python train.py --model="image classifier" --dataset="pictures of board games with random positions, seen at a slant" --train_examples=48750 --image_size=64 --crop_scale_min=1 --horizontal_flip=true --rotation_deg=10 --targets=["game", "more pieces"] --num_classes=[6, 3] --arch="resnet_bottleneck" --norm="batchnorm" --hidden_act="prelu" --depths=[2, 2, 3, 2] --kernel_size=3 --stem="single" --avg_pool_shortcut=false --widths=[192, 288, 432, 640] --mixing="cutmix" --label_smoothing=0.2 --loss="cross_entropy" --init="trunc_normal_002" --residual_init="none" --optimizer="soap" --beta2=0.99 --learning_rate=0.0028 --beta1=0.9 --shampoo_beta=0.99 --eps=1e-08 --precondition_frequency=50 --max_precond_dim=512 --merge_dims=true --one_sided=false --adamw_lr_other_params=0.0017 --cautious_weight_decay=true --sam_rho=0.1 --max_steps=3600 --batch_size=256 --epochs=18.9 --lr_schedule="wsd_sqrt" --decay_fraction=0.4 --final_lr_fraction=0.01 --warmup_steps=70 --weight_decay=0.4 --adamw_weight_decay_other_params=0.01
Rows from block 4, named by matrix and row number. Each number is 128 + 32 x the weight over the matrix's rms, rounded and kept within 0 to 255. All counts start at 0. Numbers have three digits each.
# short0: shortcut pointwise conv, stride 2 (model.blocks.4.short.0.weight, 432x288x1x1), inputs 0-143
short0.127:119181092087131151108146145130128121121126095100110083142133093185097123127132101120079128131097169149140132102118189123078119130067167104117141122157172081101141133137106128194196068160067139114077056107147132088116147121177102139119093080163073134115109110140107127107122104114128128121122120127098131143105167096121142129130101108121168111114129110125128142175109145100115123106102201134100065101118155117109124105141127155096118
short0.128:106071142120060143128211110168162168090164102140171055153121125063139135106164143088168113132163164120144118193152080128133115139118177105115099138142137170198108184119180116130075106121113090118143113063126103100170108131112138104074144137066117113107096154146091109121126147088055153124117099124099160174097145137141122102104134142150184166137173109155116119113136187103156166118093113161119105134173115115148144136131092077107147
short0.129:169149098137097076154089132058123129111060086110160130087050061131156106126106166108118102147149080073134143097186149117118094141116218076115101103112123094159121172080107115117174148095036199113107121058103186143109157147182108093098108137140122161155172114127175081130135137064130165088121155161155187107138106102082190115075129134136193132113132147126117161101170118118121044085091137151107086135114136105111099135127133163145156
short0.130:172138169104121149164168091150122140095196103207111141136161127141149100187128149143145136114122148146158175190113161108151073102090085131084097144040116187092126077152145149166133114151093143239148083221150130132096165125103139149138075159102134091130126131069052080136130146067083124145094099171102124141120090071125226145045098105067127160102079114159077084105158089118142103064131155138148120108156137145156150153109082110133132
short0.131:095149153154210134183113123123142142090115149125147167120089151124098093114144104104096216090159149153150130129110082123103121079130178077113075079099155085112090089088118100104168113146156178136129081059149106113083087148099077157135064117100125118099164093104112149107121111148139120089111150170145113124108159089136153044195154157205091135125126139162161160161165174129117173129120062119078102162123047127120159166101150067107103
short0.132:117131139139127138155135134108123176062146116133117150076161121110094143130144182104076176131118097126150111114131102159102146104147079130150116137177097149116143107120146130093143156096127111116082156105116079143147131107106076165122132088106163121124102132151129177170117118162185123127154161136114120103095121149130123133154128123117094144144143146167119164154140108084102152106134141146117140138155127129086134113134151144099150
short0.133:111131072102189074206146134144156101119138189079125103143106118103116100132174169104112108094109114176091108153107175135110118117128107092131086055085084161138103153138182143159186199117131166142084108139167141113107087118181174152204121163094162102140153146100127144073161141162131068137094187158121150188114165088124178125144142064118139110151113159139115099136071144176126119185102149124140102202112106131144087131159199121131148
short0.134:123107132127052127098172176148212167114132097177117167112123136026102107117126100192133110141182122147127132113190142161124167113123121181106143066077120084062099126128085172100101109121139103094144164080103127106144169170121120160087109130095072110149122076153115077159159086104125121132091109094083117141126142088166090150113112141164117092132170066093147071102073157131170122078131156193072063168134136126087162131120118103113074
short0.135:128115169139064130139136124069068142108129155128114124141124113136123133144125000104082131111173135133129151084167105124147099108166128126123169143088100115130106147088138183188146053109083131156094127158101104103120132082173132148156093172141146149172116086155139118117167089137031078127145112147150154044123141150068116112045116160118121145104145202122125137099119144034142154099206128173146107173130144110130141120119126173185172
short0.136:075136141181098103135174126106112104142118115139082171060092187090120113121065045135185104135101118111169136088085107113149085126116136140048179120176103186140117164060170146102112140124166105164104138123107077135096121127093142096115136126195174188089168151121077152155129107181115165103153055096170112135157140109177183150133099127133148142109137104113131055145159146102128074125140169163120124106112112181092142124083093128125176
short0.137:127089188115113098153107105112138148128085088114095100080101115158142152093112128147121086119078179116123130110130131230107165094118087135090100096149139067116124080132072191136128145088083170119099102127107085139083149117160134074080162076119100121101140158194097113132091086108112115075079152149164094070104138149147084169131115098129073041113126111128170070148130114098146138152211150156124114155059192126132121104143128170152110
short0.138:109143120127085073132089122113140162055150150141097094130199120133125106136127126131128058110097073104141080082147137132139111119142157131109106084093122117110113136121131164114125134109169101128152127118134096123154145158085121113121152113215180117112118104083056133095108093106166147066130183178127146128082166084113202098135135139085135104131147113114105128131190114136128176163171183078136159110132084139139129114091088100123109
short0.139:118090129134121129139158163154140128158118093086134144188135130145123128104138148116110125091075096119161126090087135114132166131129156130050141124116136088155092181164123185218114103125086104118069122176098100172177161128091138112095087093116153098199157159163130125091152146128118162150119103117119079132113132119132113096114118113088141181083129100131145137099110085142134125131135173134135104150133141092114141087120149107089146
short0.140:127171116163127119180217136105056177149125133092141157148094120167104116155129112091139132102176162161155144103116188128177126117136081107101120143099049095132132122086095182099165151165091159154086116111138079129136149066162104186162172159124179099120136157097116239114152102127094100108143117123053154154139163157115158186182181121079157123091179106122142161118115127089069160111121146101218134111094117131100105168088145128132088
short0.141:075140096116100119150095147172135129115180090139127091181128093132192112091141133136141107100147098092208088153103130137184170077085126181091145139137113115082099174126170049113132100115133132092109136104086133095148135144095140049138106112125150156117080126155068122088165128183100176155113128207140157167138138066160153123079120137160127092135113103161104145131077159143110130075114130126107055156153125180134120141149156122153088
short0.142:118167063102156112121085101032165096141065086118150170168157119117141160126069139053167138131140190153130159157132138108140109133083163098160132120167113174082181094130057145120132095168138113122102123180120127123194124136140102118098101113090084154135116142132193127186128113073140160102111157145137147120128129086062101094092107144122148173111118082039148101212093084198182114159154227098130084131147117159181182150146152114100129
short0.143:158089117140098075154153135098078129108123057118126158136119154156082094115146131130144055116124078115062150168136174075147129123126170143111026059070096172177138158148100134110183126124111061099136101039119101159119127146167168141108031095128086108155121172228046113141131146142088147139131115126121123130136150120099169134107155121166122143182110141154109163156105136102107132112195080150131114138130075123115111087162105150114129
short0.144:145122105136066127077122121107179157109174143128137096122130158102105135136163103137181123179113073122112126099199083128127111083168114079111113084062114117159175112126176147135156111136136142176104116127155132167188129155077120165120103139082165138183132134162098126153103140143073091166095108090137145120087132183119084120129151107105160127123104160139148119109172159072139109128151072082125094117136149089113070113115141118120085
short0.145:072197160171067081159048117091168097155156116166119126104094069098142160144133132123128120154071124102170154139090076122117141158146125133132133142127206111108117044155159138086107135148152108095099172072152092115082148072144081091153096093109086109138139103113090172045118166129180121087132135105095083082081111139096148162173122106174120070128078067103112173113156190105170188139102117136190167114091163108122086153087172087184103
short0.146:115106137105130140152090149138126131165113156128153186117140182173182097134109153125106088119176159106134128152119126013113100086040137112100094180135108125113112177174115162064209078126131169202131095125075247091106144099078103110136109083090068068161135132205123124140187124161149116166077123143148145097115133109096134084136122099128114127179082143148195157053165134109056180130126113077141102099177070122130123154113089212175096
short0.147:145158131121128135182191129177148089124101175093151121161140119147129128159137126162159181155180131090194114134074196101092117115144106140111133146189144085105145122117108077110123140130181141102136109203094112113119097068159150074091132202119144070105114134149136121154122162118206157111150148235083118189198117118098063162127129135171133103085133149146134095127140105141102118076132107137134159180074112114094114138140108134102098
short0.148:120138157087149113088117115089101174138143144159149163113110106159064131110098122160145154135126120100100072152158073153138132180084177111105202105161107108166078176096122147107125177122125140042126127133144154075071126141112108148063100155105092153135129118140121147143133083102113144129146128112143133131074115132114130137137123168118163114124156158143147102088079126143152127139107086094139125107087098109129136081067156143146167
short0.149:133129109106137120104166140066145065171098169046169155158092143110120114139135063174213127132149153162161104180188102092104135154100097122129128112144148124125169111164107137130072152121112153163145123135124106116132161151118094139108099130111124170134118158135109132149110121105079099108110182127152125133146147104130093114118147127182123109105124167108149157094145149175150179091176154148156080156079120181108070117108150100143104
short0.150:156130089081108154120122208078100103078128117096123134127089139116120145155121124160172104142110137176128142164111127125098195130125080139129130153108120051160140126111170108130138109125112139121115150103149165113148098141209108120116163127109084134134146159163115069043089157159090113114137108128067111123160175098125100130122140141114080167103124158133184153097145186030113081148130128165114140142109141132102115137129185140100152
short0.151:162137192127143104180104123121095130138164140018160123107154159173128104185125149116135118121107106143078142081198100102181089154165137200183183130125169132180094092158166126107094109156107106157065121126117163154018143064198195120075171076161077139110138069133127130130096091143120106078098200213112129119086157116120093134098128120079150119156078110193077107207106151094094150156090101127192127126144125134088115148110076149098080
short0.152:143135086143077142093133137149101107145148093102124139113163108130171142097142126115187141150153144109114153147119136147138195140175114107107144111151112119153105102176132128121110113131132135131087185088176141111165135088085169129077075131132133195115130172126157119137173136132168136097153110091128138086153136130046104158080111144104144112123122095110136086111149089079146157193175166148119082145155129143125124152139142104176103
short0.153:092080071127156197137126134084104158144182187132177078162086138198149112137108131161083072208102128119160109151106197045101095149129142096109125170115167148127105077150106178145111088158145089124191114113101164145134136185117156155151111149154105177119102086137107125078182117216173112105151120111060103107120116137197127136100174133113124092120114151099155128161134113102092110131107163155112124113169142143136093091116143152104136
short0.154:121142174137130126103135145152110123073096110128153111085156120120104171105098164146104165135112149159139102180164145123106176136127103120074147135126148091167097087081123119168129160131154091149135144081182162172067143127114137047167124173125137133079121176149115133081158075093058085107100118083042125021135110126199125161145080125083084116219132074111116110128116079130205133197092136148072146149138077079151173173057096102144132
short0.155:138132115099171099108114130155124124164133101145112103095084113080136093113088128158127141142095150093112131162107114140093158152152111074171107137204127133089122176150095146150133179083166060189091129094110121124088153132152157105108115124138141134090115137202143083136087127124126112122044113185121123095119174140126148141156117171144197135091104167100121164121111106158121133108148162142139065106121098099188082155170111069177141
short0.156:105136184121174041104144090126122155115067109120075097138159138185078077100084127112088139102132114138119115106132065137150200145118151117150122085164150161163081123138177109125093147147089098142126138097150115076102126073150055102171109109105134113160127099120147128105100083168095107167113153123130096098119109070146148102127187131110132148109168123100186255113134124084146146053153159138173140131170117087121121100162120150100137
short0.157:118114089099126148116133114188092060116137134131137134096139094115116150134140105113104112164121138104187125151162159136099130125076059120155147088072069166187120090123146150146142085134108159144077110134155136138123117143056100138107112099135085129064183191085122085182087060138191132101111123073122137126104123110153176123114176135100066111098169148133223168114123084108132118118084089115111094221187115118172134142084150120174143
short0.158:152188121106113133131137128115154110099184153070131116222130139123133148057107132123126116100081138147116177071151116110191113109130137148137121148118103136114132111128075208133126117099147116116058127141152068091110190156065094166144143157121106111150163087101096141095133103099151109139156085096142109140118147144150101130108104132136112070131114136156152126124136119159122092085176135159175146122155111135121118160087072064093160
short0.159:166219121101117133068142124117073098168116109163128169080128120146133146113134145088119156149109122110136000151172084198131112126121109116113091123128133165125207161101051190195179133129114174134109153098093117082114165111130104185116135214142143138064119113099123127114122131103133121088102115137140176127107212111132161122153179140102171113130185157161103138157143112164124141209138134183085147108119193182101104124116113082124123
short0.160:130124113192122146125131173099148166121089139101091130108167167077154168172153116105124090114146133105101096144139172127101110150231130071114146090093122097146156114056046127132115083083076119219145097123148136130123113215106190146143107123109117108089138106167133113111125139114177145106000135180150082149172142169097090113146167087170132103131139073135132058110099096134135146077074131116098088087094124185087092095124126092176153
short0.161:103173119124139094198119167075100215173110096136108145126097126161155140077153119146136094099168137123164109104098145121109155118116127118143056095124101042148197121106169141141138151073119111120095144148132130112088191146137130080074132135141090152123162123152166146148100104133151118088104104131156119159094149116098140114167140068090102118170160121160152185107157090159191101167143115124088107141144139085134136177183150112122101
short0.162:111128092148119129094102093129121093114131096243175130157159102156121090087134094103107148131155135131141124165137213165168122134139111124143135086088137142065132094149178151168092117196168096164149117117060121089186137198154144127115095157108069059133160055169174123143139139100145105089160167051135170131144120125132145147124130093105168106059174096125177159141088143126105095117119125088153069102106128194161136132117125118131123
short0.163:085167135133122097090112106153156066103099093099121186143152123125151147144129103113072131164138154096120153104087157089145065114129070149121118155088144091119100078134077119138121108073144157107060131155081114087079200101108170145169133144108086117117193166162092114155090103117110102125147118090147122191139102118170154112162175141098122179122114117091131143090120120126159113088060107080100069128167092146066118122140132134168140
short0.164:171113154128104115122074084104174124131131091208072079106205119176162130140080136066134132121105086192175130171143117085130108126110111136189136118156221159096159092094050112138092140129157109150130106155089123160116141115147136110134133136114083173082137149016115102142168115161133123146138127108135092186081123113125114065127089161147166168090101106144139156192163102101136109127116160186124128167143117089140143085119141160136160
short0.165:086170113143155087191085155125166141133073159185126147111154137085133143107099125099131076125122142135148157145190131092085124147163136105030157126112210143116068160147193096097111065065129144144129143149173159146084185139096118101174169110159147131122163140123167129084149174132108096120090108123162134126176132111167150135142097078057132150101185103142174142149109238099090108116099069105121147117255088133089177130155097139111167
short0.166:141110177109157149126147149133137155145129135130066133131134076137061150109165137154147129088125175118162073184102126128093120117164147191175144123126024086093121098120112144220123116137142152165153067094082124101140154127158210162165142099137161103135135150121165162138144153160152157133116106162120066089111146118147138198173098099130188101152137085111136140154109113127171056085106134096130145139155136152091116094096071186179161
short0.167:154102101129134158141097124114079156157080073076195164088090124155133137099116122052122086054126138108068133117144116163128149149142131146122134110159098124122139091119076151095145157143168077158143132104126162111112164079132102134090136096107101118101106110086126145141157190096099117138111107156152128154154078141140076101149111091132163138153127115135111072096162124133117102155184165050063124036112142172154074095148122120087067
short0.168:080145143133114135140098150079062111159094150148092155092209158185126118077092132188127157201142133137115117230189127119137124195091141162169104113124105119108150083148129092104116121142178165135120156114140131114148152108111085102137151129125138116127123086071125156127103111123128105121098087130067138114097100120113130140116152129144135088166140161123138138121154120066116100138132168104139160097080098220094069131095115109105138
short0.169:113118067102156173182146155102120110095133156087171170119129138193146113097180135145144140105116160155120117157149150082127123111094135177162113180069131104143161179127113137090139149058132131111134082132124033087107208112163140107170116131142088138152071139122128111086155133151162148145122115128115140159133082146129125166104156120143123104155140143093146142189149169152146124082145150122126104154142146170120158146164106121128167
short0.170:149153112082126098123175111103076081098142071179127132133086100110145169101098071139119142204095088120125118137105162100128110146126128137130162071160184161207143150110139113181127084110110115119115136116137098128058153065183159119064098114139086160075121170110097118142104095099158139064125087148153129113112088188132093112115122116091184141068184108081157141098137121122108164129128109124185134142130150128133132052137139152083170
short0.171:095066145083061128056127107115179086144092151146189120157138129112115120112153158151135107102120081106125121135145090128121139153155169107116121128147201109144127119159145148124124132088162133138109108144148156121145133154109105140151151125119154144122083188114160127148087149036072132119114125105134122116154146068085145135123122121155111123132108156127122121131151122142111172143102120121116128129163125143066141115145132107123111
short0.172:139145120152155114095097152105146088134126111136106119082174128117119073115119103129063131091132111099103138114167092125128194092103108135166110142143108162180130109145177113116111141161092106082130082103148158167164134122123136140106145117117138115137085147103110132102173134092136163137165133103140124097149116172163111099137133132070122113124118109170063157123142141118104126111123118118112064118128161117133154125088088118136134
short0.173:173121142072081088067128124136121103128133114117122092092190168148128057118109170128068161131139094115116096137125128112168154130186133158154078085065113116153107130110084131094103090121077113064071108165145196136130131183100111100146122158101163143109069141118130131096117162119111164150129109140095093132103109161142119085135200151157103143113132156095135162142128097126115142101134092129130119146048115080104122098151124113130115
short0.174:098131131092118153116161157098184097166132123156108104133184098119161159085136114112120121137117126126093129098114114126150139117191144093161180091164065073087121124205054080164173126077193145114164098121137179103204084189135104134102156151139131106157122100163122136135136144075116140179142104115115114134174134132108074095130130144111140104131093155146161128100115128123146130133129050094093062153107167161155120124117163056093163
short0.175:150086186142111074100142184148172096124187085068139167135154119098166143126129126150076142128113118157129094163090119120147100122124125138165211102138103115100082111096157154152078129201152134105060118101125145163134104107129129134119099094168090072066076172144165157096158103134141091129138108099129174143118131134173127093107165108045173142112140157136129070126147134112164085118122060080125093151108066087090142145068106063091068
short0.176:114159153116116126116170169146075083117089108151183101105116124087147121139111130089099163121102126099142126083106135134107097098143137102204095119053116168182150153160089115119164089127139139132125131161147114066152080149098134126149105140118061094228113121117131067148103098068122083188144148123119106121160125140120139091120072117148137134090093180099174132177146118086134143107121128120088149154083125077137080092147162126197165
short0.177:106132103077140109121207104117167132138187234114155085209115077104081163121157140128139123102088136186183119085076148107113086188125124110171128232174150053096082211138190130157202101124154177149159081130113116078094194080151080117140109175091113104094141114144163161207158130180131117100165178117166100113125138135144140127148140099121104109155129132153148136036125116161126019086082068188164146156157178141118109143134143079152116
short0.178:123098115167133117080134131120159093110100104183152148062179161131166096110110071147152139150147118143131097127097122103131109115139142116090124119086054108130148107098168141119115168114152110174150107135138164150125180091172164084187217155134101133097123062140098143184110086164149112118143148164160144130058146104166127102155121071132122117155112093113179120088117168141108148134117152121122137089133141163084107115115153104058082
short0.179:142083134114122147115074144198102121104130109119131160163143098075122140130087123167107121114092085115139197081116120127135117072139125117152044108074042123128109108085115156112049106131099092107145140143170158125093094154179132166142132144114118097115138130093093081169109126196122144147143122086134146082045167178140089137078157146132122126112130135137073118134116126108132087104197159092095164114138087144125168179144100089171120
short0.180:096138140110130163105083075172132137210078122107158121102183149178133121119129156159138140142144193175140150127136115096164133149165184167130086118133156156123165083091117162114199104111091215107164150109163145128131101141069071086135097115161062117172098126121110114141123140090160111122122102138107109127113150162130091162124097136142164082122097120141161137140115178213192120116140111128103068112163074148157137114126101141064092
short0.181:118122095105123100124146103188091146116090109144117111114164205145099143150145066092145079072165150146121109102139081157132136113081113131116147082064165122155099068138087173150175176087119136099163175165089144106194110163120130118167097106106079085142078082146144176106137160194127124082181118105187094061095129124093178126091154143141170153171111137086155148153136126189080153158118122125130141077108148129134084141122144097143136
short0.182:130132063132136110116098123114124098131141122158145136088102100149125095130146086108135137158149064130144134132150183118053126119167121159127082102160126111119102111107141098093115122127123126180142170110163146143119092107135117159137115082161119087138108141165150168135095100166120140172131150210158129122133119125132118100126054119132118075064144134154122130092133136083110168173121122088091091148140193171089066157097110114120144
short0.183:146176136133071119185111124102137055148111101106135103132101105147119161126125103173082112146079141083061090127148119143182131132092118100085081176108153135121090179156128143182127104165122077093141117151146148115165094163142149102076090097113062072082124083159113114162077136150124149131135113103098098157125061142089105121150122147147104120140139109102135117126129083152116094152154101089093103162101071080144112146116112053100105
short0.184:179145148128098182123082127134151164138124081141203141214101118138129145102142117139138135063152122096112167181168145176093099116141213124143107170152045129134154090176110121085097157141177109104040166131149084153190113102163113102136100111176121124106120094129129144181143137065121163166194104143118133135250119132148149104154138153159166148157167160082098150152101143072127214097103062102133127116132101136097150121134139174175194
short0.185:131070111138091140128147105168140094117120146143092076107062108143120133156081112177141118170134139155129121076137178133129126131155057198148128105175143120221140114120120066067151155144163136138125164133128108124105165154185161100104128161125092163117111134143113111096101175128062185097085124138094123143163102123125130125123116061147128144104103151201083128078088194171137098171167118182093152046123184098098193160140188154053126
short0.186:105088137169178113114136096128094116159118145116128202097166098152180160130129078168118103148119128131063096140196094168143101179067098103120140069064101115023108139121053074111133145129170148138157087081134098205122095123150145155131185132129079149112077196114204111056057165138057146113122128193132193118101176131112092124191165138147117078145159206089125126155214127080159120145125136060111160148085141105170119074118125072116155
short0.187:139153085141085165141143094108132135128093155157111154101074104132103174130157123137112096113095120081113154123055116065118187177153175140120120152167129197150149151099204139174116148102103056165085157102118139078141181144116101117102114136130109125156145118183097131138122146149097100129140137078139155139171094157185135046079100143192101112116148159169146184101121107094069102176103087100141056149156151134144089153104138121150157
short0.188:104139155102140079128147088096133081199160051088148142132122133103135121126162172140121167148145153123137127182117110128117080147144106128115128071100174136148093147113122154180156153119090160117133167100082180158132162129212139081146142093121130146157149113127093116129119119188185134140082118132099095148061094122091170154093138189140143136040187110173129120129186160103123122143154127128090133185092103137131164056119149126179117
short0.189:138119122128169081155140104202111118153105148077120139159106096147140107116116163094130104082153121146127095144092154182140175119091105131129101074115105127176099003177107141090170171073092080163087077129114175161156183102094086103157171109175087130130069112160126117135155063103181151078150122095111170101151112127159097136101164076089131105087070080129181139111175137115190148163149087188131111177149141137152106143193125096094101
short0.190:175181105181182183108097149092096102109086187070119172126146134123140115097134117163137160130104118130155137139161150099168157116106145132132156107128127125182134157129121138158132139127081153145087132141141138075111109172121103106081135086120161104170150198151154128115168141100145120157164135119136137183110120118113098075129106108145134107152156114119105041112102165121169123121136108163090144141153099135150152114158147119122136
short0.191:105116083083144181126087155076085134100091095129108061085116125096161091117101084048150136153114149107125159194100155157063074122180100098116130169102115143102136114129129159126148075105153093106117124104123128112228129110132141105141161127122134142077139155175093106096130151112156191160053124139082126110189140175116101139097131091122122137154172070170107152126121176057158129109133115100136190091108126159127115124124129163152105
short0.192:147117197177148102112131139117133168120135128112123118136107104098157147121144188075131133137168168147134159112152157169129121128123080133140081148095180168145120136135090180154111123106104183195117111129080081140087070130180176171115153150142101181153138149073142150144105160112108111194197106137151134127152127085132147129135173126132108138146169088053122172154161125072176094156174119180104112147128149134110158115065084119124128
short0.193:140116157112115133095104139137138145145067145114106120158106088100104135098157126139120142141090118159154110119193093141112141088104171100112085062076137113153128045151136141097121146118155103099173132116154135166200141196057152163137187110136165085035138174148161162160118097068121124109129112128142093082125102081161094120099131078139115121132113125117091070157194131123123186122122129095155106162226119148124081129123103123163128
short0.194:107156135116134138140104136143145142123106126136128147085126134132122125124094157119133096063142147117090143120113135131104145142142146164116149130152118085135085078169121217121184137134112149097125107156110122149144080153104091140101084148128081124132151162093147104112106150140142155089100108135128126159140172108087112142119131151147120101093101113135187118067126147098130075133130163154134109136062107140094181116134123136115122
short0.195:102163127080138136141093078182110187142148152147120078148169151144092115141183163102128128114146090147109122114162131171138119070060083111101167082109092140172148025079100127100122103162141123108182063098160127108100137178181134100122176130099133134127067085131129212133132076171121175125173106106103109100159102165086176146160138174101122154118108132190116179108131166150122085080177181146125030124122093110127139140133119089126088
short0.196:126178207174145120096075143130111147111123119151124181140137103142077152164131166129172087128066153192134160171086118192139106132107123084159098090036070088170100125208170109189162153162174167147117153060077145150127139113099152137072146219174098138053152113092164146106059147112155115132157127142102110141121100121187123127114131130156163051163105173133136120133098095128182046111141104065141165145135107181092127200100116145126169
short0.197:193120080086094106148085125129062126131071097128171167152086136162188080132123128099178154117123115100136146120099161162092134129140102089127119085164163165140166120137119115062155171105112128131109158099137096146105179123145099168154129090098140118147167152135154124107098085142113165136099137099104149114106181107139089103127158137110150163206179121120140191140069113136164127090136124110083109109117131140184125130134166161194121
short0.198:151080113111105153114148180113098087082128092182140123104061118129160113092141151149175113140134121115139117143191114077072119130152117115088116085178120125084118121156153115130158152138164123142109171131162141146138128130106164147107083115138179121174115136145146093131075103118068044137090126109133088114123128138142165112137137110145143090153119131129092121126127114125102115171130118118107147073222170136123106159102140111120190
short0.199:181101090137204073150074168126071149088041129144088129085147136139156102150123145065136130081136139089125153170111143151109145100129080084086171122167153189113074147113158151072081117127166084155179145139113105144101115125113081121152156125093129098090054154157117112137098078089144117120126120101111107166168034145169146176159097131026167139130092159114125130132055115115144107132143136160102064135081217112174125122087107101130111
short0.200:122131109129092113124105156116135098109110130169135123117146112108100135092144097157117132143079172114125149095114088093116086113137112085164104147078086139103104117126105134096079130119115104099135128092134119094140073098093104108121077095166127117109175167123095191144124094140136123065107119239178125083143168073135165110161113149089179152152059076109122165079078127110133169166137116086136099161111181135187103160143128160099063
short0.201:040103076163118156133101136171117097096128117135097139201170121129176153074098130134159069095115165090136138090076137104123081197116078100104188129107099116075119176128124101089112193152177116088078093052145101131174120196092116108082098131179179148145058160167174157168093174085149111068132128183123165106154141081102154152087186140187114136138129156047118071124088054144187155139133079203134082122109101080121091120093077212173130
short0.202:133111114148141103132112132114138137131140124090093159185144094143116101099156143115050145169127120118172138117140124104108138122147110094094165152079146117133196168152140113184158107119135159122129089106103135142214149102123171126195153130124142195107133102087215099196065132144123101104154146124136135143158147065159125140128144156133189184132190151162148108142103114119153098103154061133116143089099113165149146190151092177127171
short0.203:105064134109136152178091190148113059110178080119140158164150138103138115194106166121159116134129155123139105077159115110138070069104100108114078163112126128127123107147141070132079145038085145082140159112138160115179131109117090102104150101134132133128121095128066081185138123109104153200167106092115143125101071171116104102143158138162099198069130091099135180111130147103163106096049141122108124171068106168125138103074154114144105
short0.204:095110131118214092135102131115132167098106131126143159121148148088138152121106141147067123085091136134113156149079097150150082110120106154115137114141062197197142123122154098102098217089087097070094097142163142071173009185103132072089118105132094129138137146070102110168080090152092019083161175118123106122124141120132160137159106118126104144178049162056185119160136117057157134053128132112108164173066088060121104101117099116202169
short0.205:173137165125126146138098114142165065122133131149097109085134148121104154087103108099090127124153120070128069133167165122097195132137112098103150114160129136132102081170140163077095124145165140140099118156031204141160133178130197119173154102091109122150136124123149093095127170124112195125115110113125149143148150157141122111106192143138098124106096158118146121117128112150197097096077117120134133111133184069121131193099135135128148
short0.206:115079105087071105171093145133090171114052113134149097095087135125170125107106144084090194150119165084120098097097134100057105154131172101104169151122111041184109083112110136058159165098139143121089100100102105193110160112121124080115138145165094153121096189151134130148118170085167131086079140179086132108103127129122150125109102179112150073113137089114136100101078108158165150121092148142082096120175148088112121080116126148164168
short0.207:111166097132127133091088091113080123146117101099130080175133121109149150189194108217067080129148153158108093112086147157116107070153157153125094112105087173098109120139133140123136137098135179140120157145120099212067126127119082165094095176078145135147112167143142119081128131115133133140101153119097074106175060094116120192082105140097166125106151206117071182128169084172159092108082204168165171090081088150062089137026063155121166
short0.208:119188159197136138173146095150155182111123210126126155191069142095123136158167125075155157134115100095086128116162137125123155150149167152063112119112089164116166102138111104125092175128154169128138118124123073120168100171088157124119180137118108134156171110178128096105180150132132074151120212174164132143144108112122053042192133125145147088154131112119151156119138176091144135140188137147124109094142109113126143069045226154129157
short0.209:074145187148184089097161138198084159128128097137090140087081103169098124169143066162136204116137133126130142072127059180147135193105068169133138140099148222115142132113193138085109139123185158110114132101105110084127112118226099166128094123123100134125093153107190065099176121116148084116169112145112150147082130075150129123140163125117146125184128147106094148163084118063161087163120118148162116121127136086108083102102137119163138
short0.210:188063123137168060061136125140160144120124180101145168192096136147110218126126180173129124046176132120128142130091105166149110126167117176132138140119166175136109201085101126133170096142137110112082166123134149087133193135137185142129117152194106106123070069173141123141138147162129137143171111138127168154120142101126086110133121080124106097127127114068051124161162095162138152082103126164109155124161169139140149139139122117151126
short0.211:110113092118092124186149122152133115134132103162194145132121136119138155187136101091168106149150131114176128137104162122106113133116166184133128130168056216107124152111070117121068110099133103111107119124120106123086196134102067131114049120113132149108153095125144107129068119074116095078109142124150153133083114110129172139096096147096178077102120101078167157114127120146136135158153162129060172138161162076101110101126065147134165
short0.212:177166118143173108112120073141042127160142155042164158146191146146106108144125057148111211146122142103132079112138112190143140172173149115063144156192113081170108115079148182164127107191147118074153124127087118150140110107147118117142142090080098098153183074133099129074134096114144182129199144107128111085091061125093138142132137050157139184141071129126147121139096135135151106184108110105090133063108093154110175091144101157118116
short0.213:102174227124107129123083109103083114144084125088102117136132143165113107159095117085092112130150124120180034131096140145149141127167171126117143215129062112116117091118125149213130109155067179159151090180141076137047199117122132127143143186140104117156058142166137126103129181144164119119118087155146124085069078124149124155106129081096155070172131143096180112147039132109117119137173105114115139115146111176093101138077151144109145
short0.214:117122141118144123125083133099133144148116105072192085134066116135148086186114123138114093140191119110164132158063127080109089125123187148091136092108119142103118108081195136111112126134110177069080140168078116111110071089136098141140097156135119112126127138117082145135105159091126129068059122132111145138099133097174104140099111144088156131141127123157142152159165128110119148119095185131147125140152157153089132167179017139130107
short0.215:106067107125078121136151152097094135059150119115106087087145149146108182108106177130187114122059143156126155131170179119098140112123177123096098035172161176116129128124166108146109083175083133099186136106136119142213132134142096108116043090135193148125137166120081113138096171120158124149144114190186164159146141095147071110134119142103126139128143143123050101135138137082161137123133084167136137153137134172106139124129133138128091
short0.216:131073155115074102099109137062136141116124115116108091168112131171122131113190117146142109099127153107137140153123113178120135159133050124088143128080125105125148108105110131120112110133151141150153109101113179176156116195097101120175113113038150106109206131093133114074138126111152153061117166133116099159102092153121155205136129140075081137147103148044190097058089118147135137103112118151117027154229168107094099108142111142117180
short0.217:092115177081134145180111107111105164149096096109142160168070182128121155124109039086097159107116103138117104142164182186115122125127086180195172086141106165134136077120109135153073060125177119140078122070114122135126141085070119173086124081135069153030072132137092144113133121077134148139150114092107112144079155137143098117146143122094057063150114191150126169175154120125148138135166217178116144042058129123101155106115092126073161
short0.218:079192163146198079119099169105075135169198129123178196135136091081088160178135155116127092078108153082179110187127107157095129124110112159149138122110125091103137063128107123100163112067131094158128184131173083188137199110116103096108144128110123108113161177130048163157130108175094174121118156100063183149150150162107097157116132041124172131162149115159103106142116133127083088150118176099092064122140117058071095100119110149170160